config.yaml
image_size: 48
latent_channels: 8
optimizer: "muon"
muon_scale: "match_rms_adamw"
momentum: 0.9
lr_schedule: "cosine_restarts"
Rows from block 4 of the decoder, named by matrix and row number. Each number is 128 + 32 x the weight over its row's rms, rounded and kept within 0 to 255. All counts start at 0. Numbers have three digits each. After the name is the row's rms in percent of the matrix's.
# conv: 3x3 conv (decoder.decb.0.1.conv.weight, 192x192x3x3), inputs 16-23, a 3x3 kernel for each
conv.50 093:123134135154139118123103110100081165119093170122110122162122138081105092154131098151173141145147127147136100144107165110062121081042084116150149120128184149113156114136099135101088145156156167201163094169099114171138
conv.51 095:128131131163137130153123163129100160207122095149130080146124108104115115136101089123151137203044121145121161103100093084102091124137105149139093111083098113090107139155176152127177132117117176047064080204227161182143
conv.52 091:162162144192149194156124111117093137118144176111128104114143119134191105115121098138133145138067123096164108150138128161193147177163158100125143164135141131127106124111091120175165175162169118138125077130125090119072
conv.53 096:127145134144115130130104080056161142124116107079058065178192170126091119144076113119074134135235149156084109104137148139123143126157155151148117128136132115080109122139152187175201110089159173201104168146197169223158
conv.54 104:099103103118119104109124148131155154118150172176139135119122154101046082145173142147077071114217178086065060132137111131143142090111085137090133159155111100122115139153131129118115118136128094173176109227164119107191
conv.55 097:118096143139126147107110153139161126105106192194142130146162167162114115129096104078108150125086156126087106137065083106083071144139096140115121141093085201119086134020075141088145075069149066115230130141194128111116
conv.56 089:142157104098127135104087146176114092171058075089076139153141108138126102148091152108175210191148116109156122163144096142149070161141094160162126115110099093082079181135152151113146121048108123103106075107123078076106
conv.57 105:117089123151123130170137148059121056073128038070074107162147117127149121151139059121187187240104116172115171151192126165120130112070119140127141147105154103155151153106128132130126153139138187100084072199180109125076
conv.58 102:107139149129180247167153201069059090072046048010045011149119135139103099140135129100135058099120099130117097119116061100100050106130102105120117155163147131111117117175128109226200082217196195130164114023109199187156
conv.59 105:116118123082098097115142128160159051150218112116103132123105146088093092111135129110174079154131144089034172101076071100072094133115090130139109051037095078107116123141113092079117025112110153128115082061138156166075
conv.60 091:150123104104120136144153147142178148111182118113173165134173133147171153107114100176069243110173223149097070135117109182190134134114146078132143107143171128125107098115141060099140108092160162140090162174072162136102
conv.61 097:081094151103075114134124116141125117125131109140195135141091160167124124091093105099098103073098083145174128099166114108115117129079114143151133182144135199142143123116130138109122167159143113211062136149073132109126
conv.62 100:107129108165120104115115112180131104146095161099136141119138098128125139139096148126121094165225155111115084135107168146160163090168138068089097120142093121145155151109102154134159124099113144191126163185235138100123
conv.63 081:135113133137117115108113102148083197134044155178090109146114126163119094113115142145070092099076126119157132166153115164132123132131173104085094070053062122114107097092096096119088122087073206146110137121180044124119
conv.64 107:135099084143158101141146133174145124142111133125064146150117161160114149064133139107107095133129104125057141168077099063112145031131110159146078154117059142139120101081106077072092065101135063111071255255160094132076
conv.65 097:124085092111091098111098087088124079090125073106135117134161195109143134146131121093107154122104169114093171132160129078172158116159140122139163147182217108111115140168101160209143184172180024090044148209174172183141
conv.66 105:148133122120088128142192116121165156060253137186110095109104107117164167163089126136164129084206174165112120125150136128181088107123091109160154142091122121081132141158119071115154108150119097163128164137148038157148
conv.67 116:105134145141172123122165138066113182142103221136070160089105126206200144144149148085156121068083097129164116136119145170109090116103094101123153141136119115100100102157119157180151159172115122098148101146121125130132
conv.68 091:101085100129102102133105110078137110102114094109082066087128120119099085119131121189155176159115098139104159134109141189148199146117106138137130120099116205172168063059129191121130170147134194097146224148110130118077
conv.69 091:127146125142136131139128104167095126156099107162193154141144150120094135146128136069180118091146138116123102171148153115152182150155201105191125108179138095129131186150115166161151177178153111048158120151166105130122
conv.70 093:092121086120156078128122111141116088133111119135140160091078108161173140161113099089196127109086131116147157068099141070060083094042051126151124141133130186163146147143124216170059166102072137072149118172173098191111
conv.71 092:164105099167100133148143159084095077096116111175200166182178127132110102130180103077151090152131075110123129136159112072112110073116069166147124146114126111125141142116103127148113135116127119165136130180174191062130
conv.72 092:114118156146124118087077095139180172152083132120127144051071108105118106127137156176112160098030162102169158109105115097083101119134114122066109151124117135138111086141140071101099098089092022092042077245103057088086
conv.73 094:131094083151141154145143117074099211170174169114115186143183114037046086140104156107073078169125115072036114192144175128130164191153131147166145113118118137118136162177136113114181106097128158148124199009072175111128
conv.74 115:136141128132185200102156201098140136128179165062066081162148100127133102121147144094132105115190107107127130117176119152199099097131087166152120112150114122148118139119127098166167084215184134208114153102082099147074
conv.75 099:118126148094108118109123155091105136145150118114157101086059087115094156146116111171098093152111131134153127107085113114090113092067112138119125146129140108114127122153180090112149181139179129131048113167060153169127
conv.76 101:099094102110134142175182116142112101128151099054111078117094148146113120181157149159184094134227131067162125082130163140184188143147135130165147100146122089128110095087130123100103225123110129109137155072176124212131
conv.77 090:170117120160114079157127090090091152114100149136104145175141121149126153146135144095099078104110074126085057127098054163121103131153137118149103173177109107104099114148137115157153123175159127136052029196040095087100
conv.78 100:161142121188187127112152100165172073135100145123109189111096138110130129114122122065153074149070111103144131069080077108129135148156121099062090120111114160175142155124076152124106125158130114072105140078137175169176
conv.79 100:128130096152173139097155146091136102050091128094118112088073109100110142073101137174148056148130096203180127124115120194119093166130128138120107208148142167099099156146133182119139116118087007032119132170185141151149
conv.80 090:133112145101069113125122141087140081092138093105186099107117141078094109096083105140151181067071189113150151128185099084130075173176114132070139098087099151107088119147082103114161180126123087084093199218116148100077
conv.81 094:119082067172124093137118123145159073157190167157093127141145134121112139093159146157101158109080183135145107135116119121124080158132091167130159134117108152125136068094107083116126099134144094190145155103142061147095
conv.82 104:108149144117101130114163177128022092104034072124054065149088053095087071138114121092072103069102177132170128129126149086128147144175166152119129127108136140128146162121130080060119068174133038154164154226116078131100
conv.83 100:115137121061083146128080124101145096121115077179152096196119128127143134107115126105092151173163096126086079069157166140084127111075135176150152129122139103111147117130094096145147139111146149147105095146143083102132
conv.84 101:147129125121115095146143130146143153164157110094118104154143110112113093143135095180130087135157136157174115180127129137102133104139148112141152074128139123154155157129111187140054116115064193126204092058125202132169
conv.85 095:123088128106113139119070116112149143085119121057064059126110124215124113103059127133168140149148182141110136116128166136143111128195138080123107128147118109090105070124101126189162100078105143072133076166058170208141
conv.86 093:109080114153156106085150141141099096119157157103123130126154149168207194108107093115134127104173211087107112129127121152155149152141135168160142147128107113122153088032072086105136136177141125108142191223075167122073
conv.87 100:114117114106150111093128135163138150153129150078090162143173098132101091110157116089115125182166131155072071141118110095100136126140131144102099138153118103104100151125107142144181115114135121184130083100180162084157
conv.88 095:126104094126148105127149107175095115090117099072137102072118121070168125128121093128179153114166109120144188131134134106134169098138157136130132096161138127210205143117113111066115083093106234167157208073112141196203
conv.89 097:110136135130157095067087053146161085166163075141112066126138112112114100139099053117196151174121155143128138085129131078068116216118091127140135147113126144139108152158154166140109122101099239197234108088152082146137
conv.90 083:106100118111121116115116122108071088146057074150079107146118095139099116126145171161145160127176095181158076124146122145145119112170146123076107152173166144155163140166131106116154126102132155089136178099120169211177
conv.91 096:095140179110155179120141142072099101077089094123064074097115122072121130126169142154126154100162145088097106166155144107126111078148139150116095145155116162159088113166130132174127115152116073065148125139170108062093
conv.92 095:086153118108148119115123128136140093157195106043156157132177153124102146060091119092147086179142066141179186104153168111062084198153121174140109164166138153167122160139142128089094087146152134144156083158094157122153
conv.93 114:115129133120131147118143187134136137108069174160065098110130119107115099136152106103097108106172180132166209173156166153114143117143128123122121116138141149152149098098073070123074120208129138130120142194098115149071
conv.94 092:122173181094118160052115180146102126125110127129098073150160112157154119145144119177155131112115139154178136160127174191157174171155172153109135172128121139105100095122157138126142086120152089164092120230127126157141
conv.95 105:160159134214185162158147148075141106074158102106109097157113147101107154102129148124139172190149147140073135255178115145116134089111150137155159116146165080123167121118099236133138144093099133192118089143125127181157
conv.96 112:124122178111069085068075098091138181109129166150091095087154119062116123080099104116208143117073087158120172130145120083126138095125101076120124129128114102102063121128179142102147153087167165144095113141127088188095
conv.97 091:116133099134180135088142115099115136074094125107044143141148125145161124094159134147151116139130095177165102141114106134099124154122127116129163109098148111089109139136120084155121091156127089164153153208141105127138
conv.98 100:130091094115081110107069122147144077139162133163146156097091095138139122145153138148148131114081082145200165151179109155198108133128045094112101120152121136184152112115102131119106107131100174158142131063126126117153
conv.99 102:163135130143129127109151119162179126109150143087133111103125128144158120106130129119105147069126090069118144117149163097140107104085136132142130122104101118125122133160185086116153054087105111135163143043142119204230
conv.100 105:084135131075087090115129118142122146135090150207095108135124168159067125201116121113145119109181193167136069153112085147152113158115138117121152114113147116106128090140075122144064137162127145065218255000064148143157
conv.101 106:068103187035111152060088099149150162128131101095088073125113143144108121134120120085110187127081170127083134151122060210163073170182123120108092140116107122118114049229255000155224046055155146178047113255155073153078
conv.102 111:094169121068149141107132126090144124106143127119127096156115124129121134163159151112140181105168112173162162174135125137140148118147137150137130163148128124107133130231156031119072119160079159130105181255091084080065
conv.103 104:151181148157189172158157122101078143135124153134140117146158104105087074102113117129164147181225104152157121124106109098100104144168115117159144157177157153128101099133114133174131134135147103116127182178163111105153
conv.104 095:128091103103073038113122082102166169080127112137147157109140155084145065134134118106083078105100119082147130133212141109150067119138090126105116131128156118091125204176095112089069085119109065089136108201168121185163
conv.105 094:137115091142125100114107107102059084151106058138132119162167163127115120098082088075157114103165095065120138102126133084100115173190153141179150107122148106113135147124129142112111116088090117138090116251118123154117
conv.106 109:119084126140104130154108117073077112070095110090108096150097157187121109111102128205096174231084171116105116148133120161103116142087113138118154142143148114129132058056099192113057216125078116157063181184005145136060
conv.107 105:112086093125118146117115109199166149150143209097072162128129119141126136152154162116100130151169138168114144107168114114182198089123151125128110102137125087101095117059059098078086101080104140150173119132204109126114
conv.108 124:087106147081088163143088096085111144141110159178157149115101137169150131177120144057089155138048126172139151075140120138161086132142114076150161108147176162114080131162158136198123128111103098146192113123111142108069
conv.109 098:136126112144097105165115141123122185124106118153112133150125139176121159183151175137046134141110133115153134149184139102109154078109122126137138055101108112131124129109107148052120201121140046088154102225169165198166
conv.110 089:134162122146208154141172120099136157126147132130137119190145162121091169118112142089163135088140123120135149162150152109077116075074128137164125143137138103087106098135120112186131090123079076106134100174146104120181
conv.111 108:140126128106096104129103193164154100124121094077104073108062105156181128108135146164160107125125207094137081133105160178163140135116175122134142175141137115112139124086078126107004079232230137015122131210202149154112
conv.112 111:128101113136144167150131136156093093171069085128118062131139146147173155112135117138119163066134158075131100119146177126152158106104124146124142125136128135131100108042114153146182155138166021173141000208208017069050
conv.113 105:095122150118145122107106144136156170137082105130133095098119112182155157104108137106110133134176158115131129133150166105105132119130168130133093145131093114109117079066158151113082216250157152069141143136124069085099
conv.114 092:123135129143157121122120125180086173171101115113099110133192188088119150108111131102138087104113069156148086131132158134199222152189203121131142080101100107168170069116076124154134145171161109145133165058098240128145
conv.115 085:137106138103115107087147159152081102137136110082094146111164118091178174141162151098088146151146215069102168159107158195158217095092162125175121131144102154127107024082189112121165166195089130175071122208124109135115
conv.116 109:098117107131142085056110119106106064080145096073157058102115132173148151088136140186111122049108185161156160126158165112148162090153159101079127149128133170146150070122175147130149137137097135224130076144173121133120
conv.117 109:105159195118112128122124115067080146085074133081096173098190144143217153099134141169109153103136156131151135091086132135103145123090178170133143124133150141146158160175170118127191139054124161099098144098186131106109
conv.118 094:123118123145086106174134107149140141158114132112132122150096136157132177184098137133144097227179078132149157132133111162140124142137124125123121137147126110122124152127093125115120118099102060105192125145108148168102
conv.119 106:064135157097157135080139153182037069138074133176131151103079109141070115114110113141116154049175111124200128110137160090109153164145150057089136095142149095140123089087128124130158122162127129205143158162097122123180
conv.120 103:103106122110104144101099123120161157157078176166127162122152164062156154136138092090038096067196145078110145136139098122138152133118142079126133103115113099169128076105090135161124101088138169170146181107158120098117
conv.121 099:127077144104079156104067091151166132147112098133125130122099122165127095124138120156231136151083094171162202086120157104186159095149170069073107097142185125111159094108091129150126119215106149144138197127055144153126
conv.122 101:138111123137114125138120128120152126098126108104102125137138154106117153162201175138145116111059121108135166045076123163129116138125124124109104134119102122132128094092116126162130124171146135122151080070157094082102
conv.123 090:102105144115109138121104127124151181115088144153121075124073137119052102121156172072102119162120102119087169125067051131104074123126173125103108143119150117158212165146126175152092162168193153179180132094159154154157
conv.124 093:190217143132176117154190177144210143079145180144171190163103122147121120129088122114146048130167139139174141053111131120135104120137080104146114112146103105139081112106117122118074111129089106181048112213115107142113
conv.125 087:144105096076100115148148169113189171118144162092144142040119155123171171094125154162223128128108121162154129046090098098152116127160121164171151122130111116103096156141156087072183128161203189159178176113198172142102
conv.126 105:127142106119135096097140117104146086095096056116126098102130154117156147090110097100068108122148114132087126172144147129108145089061152150113105131140112091113110133138102073090067095103132106035099103057140120195157
conv.127 094:159139111126139147096123143172164086155154124158149133135114129116152175154156134177181139112172098150119120132153136121150136094135128150115116148128118141116113104113143133103117126169111142121163149073155098113177
conv.128 103:161135147147116123141145154095108115106153105119142099141126135112115167136159170164104140198146148104082141148098122151096114068058072118127132129139160128106102120065076110040081126094126087198078146255077096229066
conv.129 112:150149117162163127166123124112069082139173161110150129192180158170137162138111167141123095121162123077105073089144109107148129096144124103134134119146138140134093133129097255161078186108144106098124165113130150109172
conv.130 115:113124138156131139165169130146166202151155097143145128103160138165149128177161113167122124144248129100090112085141175134159159092120094134150118090111121119120133049109158088109125120059151131152103035142135117151083
conv.131 090:134140096158149125164127114115143077124130045106142054130120107118166145116121135095128089120131126086106108145102119125102141152164149114098118107075106150110138092108139156154141138128122035133142066201127095114095
conv.132 101:143156149145158137108138167129151147117144156106111059120116080101124122126140162142135128103085157133160144057111115098122144107138102138085146128075112134106109128151167130097070152152090075159115049188152102128150
conv.133 113:088139138101091116138081088118149198148149148125167148119124115127177083121052090179109109131174213144135179129131190185105119212155158141131149134149179142105121173198121090173153144146115150133067161123064112122129
conv.134 108:144166125098163144129170140121078116090099125110151135110158145128113140118131159094088132145187160080107077147169156151125106099049102130124110146107129108091110219191113117122083090073117119225112042099125163230163